config = dict(
    downsampling_factor=8,
    decoder_attention=True,
    beta1=0.95,
    eps=1e-06,
)
Rows from block 6 of the encoder of a small image denoising autoencoder, named by matrix and row number. Rows with one number belong to one channel. Each number is 128 + 32 x the weight over its row's rms, rounded and kept within 0 to 255. All counts start at 0. After the name is the row's rms in percent of the matrix's.
After each channel's rows are labels from the 100 images, of 14976, where the channel reaches its highest value: "peak at" is the part of the image that holds the peak. Only what is clearly more common there than usual is listed. The data: simulated telescope pictures of galaxies. In brackets: how many of the 100.
# convs0: first 3x3 conv (encoder.blocks.6.convs.0.weight, 192x192x3x3, each kernel summed), inputs 96-191
# convs1: second 3x3 conv (encoder.blocks.6.convs.1.weight, 192x192x3x3, transposed, each kernel summed), outputs 96-191

convs0.90 112 [210 130 126 133 109 126 141 130 134 141 133 156 112 131 255 141 138 143 129 127 116 128 128 126 128 153 134 130 156 120 137 126 127 154 127  41  36 129 128 119 124 116 127 128 154 128 128 142 128 147 126 132 128 129 204 131 128 156 188 127 128 133 225 121 132 128 132  32 130 142  72 162  97 125 143 149 127 129 145 129 128 126 165 116 117 135 128 131 137 127 147  42 128 128 124 187]
convs1.90 186 [ 81 133 128 170   0  95 123 128 128 127 128  98 105 126  68 128 125 133 127 126 130 128 127 129 128 128 188 126  82 134 130 128 128 135 134 119 130 136 128 128 122 113 127 128 128 128 126  97 128 130 128  98  97 125 120 129 130 127  93 132 129 132 114 128 129 128 129 160 125 128 121 125 151 126 106 135 128 128 128 129 129 138 134 131 135 128 127 128 112 127 156 167 129 128 120 129]
peak at: bottom centre (76)

convs0.68 108 [129 106 130 134 151 167 113 134  73 117 127 138 113 128 120 150 128  79 142 149 170 128  82 119 156 113 113 134 106 255 109 131 122 123 128 134 134   0 128 138  43 107 127 178 161 128 164 119 128 138 126  90 129 127  99 142 140 116 117 149 128 130 105 152 129 128 154 121 127 128 127 127 120 129 133 112 108 120 143 143 128 121 134 113 129  92  80 103 131 135 124 135 128 123 124 127]
convs1.68 084 [145  94 128 120 130 134 152 110 162 141 128 123 129 103 145  96 133 127 133 152 123 128 130 124 128  50 145 255  76 255 142 122 128  89 119 136 121   0 128 117 115 126 128 128 129 128 128 138 127 130 133  90 186 129 140 127 128 127 114 124 128 119 113 103 130 128 128 121 127 128 129 130 124 128 169 182 135 194 112 129 134 104 128 137 116 124 128 116 121 123 133 136 128  47 138 127]
peak at: bottom left (29)

convs0.85 128 [153  71 122 167 126 126  75 119 100  82 128 124 120 111 109 124 147 153 135 107 123 128 128 142 128 114 152 127 147  96   0 106 122  99 120 112 112 104 128  41 119 108 109  64 138 128  99 126 128  45 123 113 154 155 111 128 128  81 112  66 128  44 121 105 149 146 128  88 126 114 115  62 147 126 152 166 117 125 125 163 145  99 144 130 121 120 128 128 130  90  74 152 128 127 126 139]
convs1.85 112 [105 204 137 140 128 106 125 130 123 119 129 110 255 125 175 128 136 133 127 123 189 129 128 127 131 166  84 160  77 156 131 134 126 199 126 128 142 124 131 159 173 117 167 145 183 127 132  56 137 169 158 127  89 157 149 129 172 133 118 114 128 136 175 125 128 132 128  35 131 133 133 152 124 133  46 128 129 141 181 255 133 147 134 143 139 138 128 136 122 132 187  99 128 131 127 123]
peak at: centre (74)

convs0.70 059 [138 136 127   0 160 134 125 129 125 147 128 144 140 140 126 111 139 128 126 129 103 128 128 128 128 129 152 126  71 183 142  91 128 184 128 127 151 165 128  54 143 131 128 127 126 125 128 215 122 148 128 120   0 127 112 101 128 110 136 122 128 128 130  66 144 128 128 132 120 128 146 128 130 128 127 150 129 128 182 102 128  70 127 128  83 149  13 128 130 124 131 133 128 128 170 127]
convs1.70 103 [199 122 128 255 126 174 128 127 128 189 128 123 122 129 133  20 170  94 128 145 128 128 177 128 128 128 127 102 129 121 109 128 128 126 128 135 125 129 128 127 129 141 126 128 128 128 128 148 127 128 128 128 255 128 128 128 128 127 130 128 128 128 108 207 128 128 128 142 128 112 127 128 129 128 112 128 129 128 168 168 128 149 128 129 127 131 126 127 127 128 143 126 129 131 129 134]
peak at: top centre (46); centre (30)

convs0.177 100 [116 100  28 134 136 141 122 133 135 116 128 132 127 129 141 142 147 135 124 161 129 153 127 132 128  55 143 134 139 124 135 126 128 255 122 121  81 208 128 108 136 134 111  67 143 128 110  70 128 118 117 128  77 114 125 128 102 124 198 137 128 137 133 128 110 127 126 143 120 115 128 127 117 200   1  90 195  91 126 119 148 154 136 129   7 132 128 127 136 129 138 118 128 127 146 118]
convs1.177 129 [126  82  64 131 129 154 129 142 131 124 132  99 124 125 129 119 120 125 164 129 135 137 111 134 123  17  90  39 168 147 124 128 127 255 120 121 119 149 128 133 112 132 115  38 140 128 119  89 109 120 119 136 115 128 138 128 128 109 157 128 127 131 128 178 121 129 129 115  48 127 103  96 129 173  80  80 175   0 148 127 131 118 147 140  84 130 126 128 127 130 132 131 128 128 128 110]
peak at: bottom centre (75)

convs0.25 168 [150 119 127 170 124 128 127  85 124 132 128 131 120 122 121 105 185 130 130 103 123 128 165 128 128 129 125 135 157 126 132 124 173 128 129 124 111 127 128 120 150  89 131  87 128 162  99 149 128 131 128 106 255  72 127 108 135 128 128 127 128  70  45 146 246 124 128 125 106 112 121 117 131  86 126 156  39 127 165 255 128 118 150 130 127 122 158 123 109  29 123 107 128 123 141 155]
convs1.25 233 [127 129 128 136 137 109 129 136 127 126 128 114 154 141 145 241 113 146 130 127 138 126 149 119 128 128 126 131 126 129 172 130 125 129 125  97 137 128 128 163 133 129 144 129 128 128 131 109 128 129 127 129 168 129 133 128 132 128 129 129 129 129 143 143 128 129 128 114 138 128 230 128 141 129 138 127 128 128 137 150 128 129 130 132 130 137 141 128 128 143 112 113 128 128 127 121]
peak at: bottom centre (51); middle left (32)

convs0.96 085 [132 130 126 148 133 126 129 134 127  88 128  30  35 110 127 112 124 128 123 115  80 128 128 145 128 118 129  98 125  44 149 132 128 150  54 162  68 255 128 180 126 108 149 132  47 128 128 127 129 128 128 131 123 129 143 128 128 127 119 118  63  59 134 149 133 128 116 159 135 128 134 103 216 144 135 119 130 128 129 117 128 141 135 155 127  91 128 134 127 141 137  46 128  71 160 158]
convs1.96 076 [134 128 125 126 144 152 106  67 128 126 134 127 147 171  82 141 136  92 123 131  70 152 129 132 128 160 116  31 129 103 140 112 121 102 124 171 151 207 130 126 216 122 164 127 187 128 128  99 130  97 129 122  62 133 132 129 128 133 125 125 128 121 127 164 128 125 162  98 124 127 131 128 125 130 112 134 173 103 133 135 131 151 131 118 131 124 126 129 140 129  37 130 136 118  37 128]
peak at: bottom centre (40)

convs0.89 101 [199 112 116 104 119 120 133 153 125  95 132 255  50 130  99  49 157 123 101 153  67 128  96 131 128 127 122 105 181 120 164 103 127 139 136 105 137 146 128 184 131 141 132 115 126 128 128 157 128 219 131  97 149 131 138 122 138 133 125 160 128 122 132 134 123 130 128 111 134 128 135 140 161 123 136 136 132 107 158 136 131 133 148 141 109 143  91 129 110 109 185 205 128 129 230  95]
convs1.89 128 [174 110 117 173   0 132 128 113 122 190 125 115 126 128 156 138 130 123 124 129  95 118 157 146 120 128 169 131 123 121  55 123 135 113 133  90  67 134 121 124 120 183  94 113 124 140 123 158 119 117 123 108 255 125 151 118 112 126 143 151 126 102  86 189 135 125 128 137 125 124  97 107 125  99 175 124 124 127 124 104 122 129 146 129 135  92 145 127 114 116 141 115 123 107 131 130]
peak at: top centre (42)

convs0.80 089 [123  64 144 137 136 122 126 131 148 171 128 129 194 116 119 207 122 135 136 132  96 128 130 128 128 115  66 133  89  57  94 151 128  24 120 142 146 134 150 111 127  88 124 126 118 128 127 116 133 106 127 123 111 140 126 128 128 212 136 111 127 139 123 141 150 128 128   5 123 127 178 103  76 136 121  97 194 130  82 134 123 131 130 134 114 108 129 127 143 194  92 149 128 124 196 136]
convs1.80 074 [108 104 153  61 127 161 134 154 129 110 178 118  69 128 125 105 133 133 126 129 146 134 123 124 144 101 102  92  66 124 152 136 129 185 117 125 121 120 136 136 158  97  87 172 171  99 133 131 129 136 162  66 100 130 108 143 136 233 136 114 142 128 137  36 130 139 128 186 147 146   0 129 129 120 100 150 135 112 139 128 140  92 109 131  88 101 120 139 128 134 148 255 146 143  84 120]
peak at: bottom centre (45)

convs0.103 065 [121 143 138 127 178 140 166 145 124 156 128 122 255 102 122 123 129 134  97 143 193 128 125 130 128 130  33 132 157 128 129 128 128  15 128 187 123 119 128  49 101 128 129 128 122 128 131 146 128 109 127 164 130 150 135 128 127 148 107  98 128 124 156 147 136 130 128  97 129 144 174 114 150 144 133  78 146 122 145 143 130 132 105 119 124 162 127 129 110 124 133  73 128 125 232 150]
convs1.103 088 [123  93 147 142 102  82 164 128 142  57 129 145 103 100 136 133 121 118 133 128 162 127 139 132 130 100 112 104  46 221  90 110 129 139 128 145 148 146 128   0 191 138 122 129 136 128 127 165 130 123 124  35 152 127 120 128 127 127 116  89 124 128 125  60 125 130 128 178 127 128 106 126 173 128  50 131 137 127 122 125 128 128 117 127 128 123 134  89 134 129 139  22 127 129 146 112]
peak at: top centre (49); centre (32)

convs0.122 095 [106  71 166 117 114 117 125 153 123 120 128 145  85 117 127 136 129 129 150 111  79 128 124 122 128 119 107  76 139 255   0 127 128 129 126  96  90   0 128 118 111 146 112 142 119 128 128 120 128  91 128 117 126 130 130 128 125 148 108  88 140 106 145 115 127 128 161 101 126 119 125 128 113 132  76  79 127 111 144 133 127 118 110  94 124 116 128 131 134 149 127 150 128 108 110 209]
convs1.122 079 [126  64 123  90 186 129 116 157 139 142 128 122 133 134 137 126 132 126 122 158 112 128 128 117 128  32 157 235 130 157 145 105 128  49 148 125 137   7 124  52 123 126 138 128 121 128 123 133 128 231 120 127 187  92 128 128 128 129 125 137 130 128 126 125 149 128 128 118 127 124 133 127  77 128 131 110 140 175 119 255 128 126 126 133  83 127 128 128 123 123 124 102 128 118 132 128]
peak at: bottom left (49); bottom centre (35)

convs0.149 109 [ 99 105 139 127 183 158 110 126 123 130 147 118  46 136  79 109 129 110 115 110  61 128 127  90 128 131 148 117 101 141 153 119 128 110 130 139 103 107 128 119 143 167  84  78 109 123 131 114 128 102 161 130 143 135 102 128 134 150 135 141 128 133 123 106 127 128 127 255 130  94 236 129 114 119 181 105 143 126 101  88 155  43 118 130 101 151 127 128  88 126 136 145 128 131 130  91]
convs1.149 098 [156 106 129  98 129  46 175 106 134 102 128 107 116 136 172 107 132 118 137 129 125 129 127 154 127 106 108 114 134 158 120 128 129 177 116 137 165 143 128 117 143 147 127 129 116 131 131 114 127 136 127  67 115 132 165 128 128 122 131  70 127 125 105 177 129 128 138  89  78 122  53  94 192 121 107 122 131 126 147 132 126 134 121 118 169 156 127 127 166 101 114 104 126 101  90 120]
peak at: bottom centre (50)

convs0.190 123 [144 166 128 188 129 130 131 116 137 125 126 138 143 164 138  63 128 135 129 127 195 128 126 136 128 115 139 117 255 124 198 153 125 137 127 146 151 136 128 160 121 136 132 124  53 128 107 136 128 157 120 137 113 125 130  99 128 131 133 164 112 114 133 120 131 128 128   0 129 128 168 126 144 128 128 116 125  83 140 146  92 163 186 132 130 143 126 129 130 128 102  91 128 129 201 123]
convs1.190 127 [125 161 128 159 107  61 127 124 132 134 129 125  44 156 141 135 124 127 152 127 171 134 137 126 134 128 208  75 158 128 174 131 129 150 131  70 160 120 134 127  88 137 136 128 124 125 131 128 135 131 122 134 194 127 128 138 129 121 125  75 127 128 129 132 127 128 128   0 127 122 127 110 120 128  99 107 130 127 185 132 134 149 121 154 137 124 133 128 119 120  77 120 132 128 100 127]
peak at: centre (79)

convs0.10 096 [109 150 139 124 205 121 119 179  79 122 128 117  49 129 128 122 112 149 110 144 136 128 117 138 144 144 121 114 177 151 222 120 127 137 135 120 129 140 130 131 135 104 135 128 159 120 130 156 128  53 163 165 135 129  66 149 131 155 135 140 132 135  69  92 153 177 139 153 154 129 135 109 143 127 102 123 132 138  41 125 128 121 166 149 118 140 123 129 160  94  61 151 135 127 129  71]
convs1.10 203 [128 132 128 217 255 125 155 126 159 118 128  95  91 120 169 125 128 131 123 128 138 145 132 178 120 128 125 126 130 118 134 125 128 132 106 175 127 125 129  69 127 127 140 124 131 130 138 125 119 145 129  68 141 124 144 120 125 127 135 167 127 127  71  87 128 126 127 145 120 115 130 125 176 112 141 128 141 127  46 175 128 135 134 131 128 132 131 129 116 127 160  65 148 129 146 128]
peak at: top centre (76)

convs0.124 057 [133 145 128 135  80  99 127 129 142 123 120 115 173 121 134 124 132 129 130 110 145 128 128 127 128 103 143 155 132  83 132 127 128 127 124 153 138  25 128 122 165 174 115 127 178 128 128  78 128 122 128 127  90 129 125 128 128 127 127 116 128 101 127 136 132 128 128 221   0 116 180 127 119 128 139 128 127 128 124 118 128 128 168 129 131 138 128 128 121 127 124 111 128 128 180 136]
convs1.124 054 [128 126 126 152 122  79 143 230 124 125 127 113 132 152 128 123 119 128 121 128 116 130 126 128 128 135 225  99 142  48 126 128 127  53 126 130 106 116 128 114 255 203 112 121  92 125 128 192 130 125 119 128 150 128 128 129 128   0  69 134 128 127 128 122 130 128 127 157  99 128 119 128 163 154 119 114 129  98 129 129 128 129 127 124 109 121 124 128 128 121 129  70 127 180 146 128]
peak at: top centre (31); top right (29)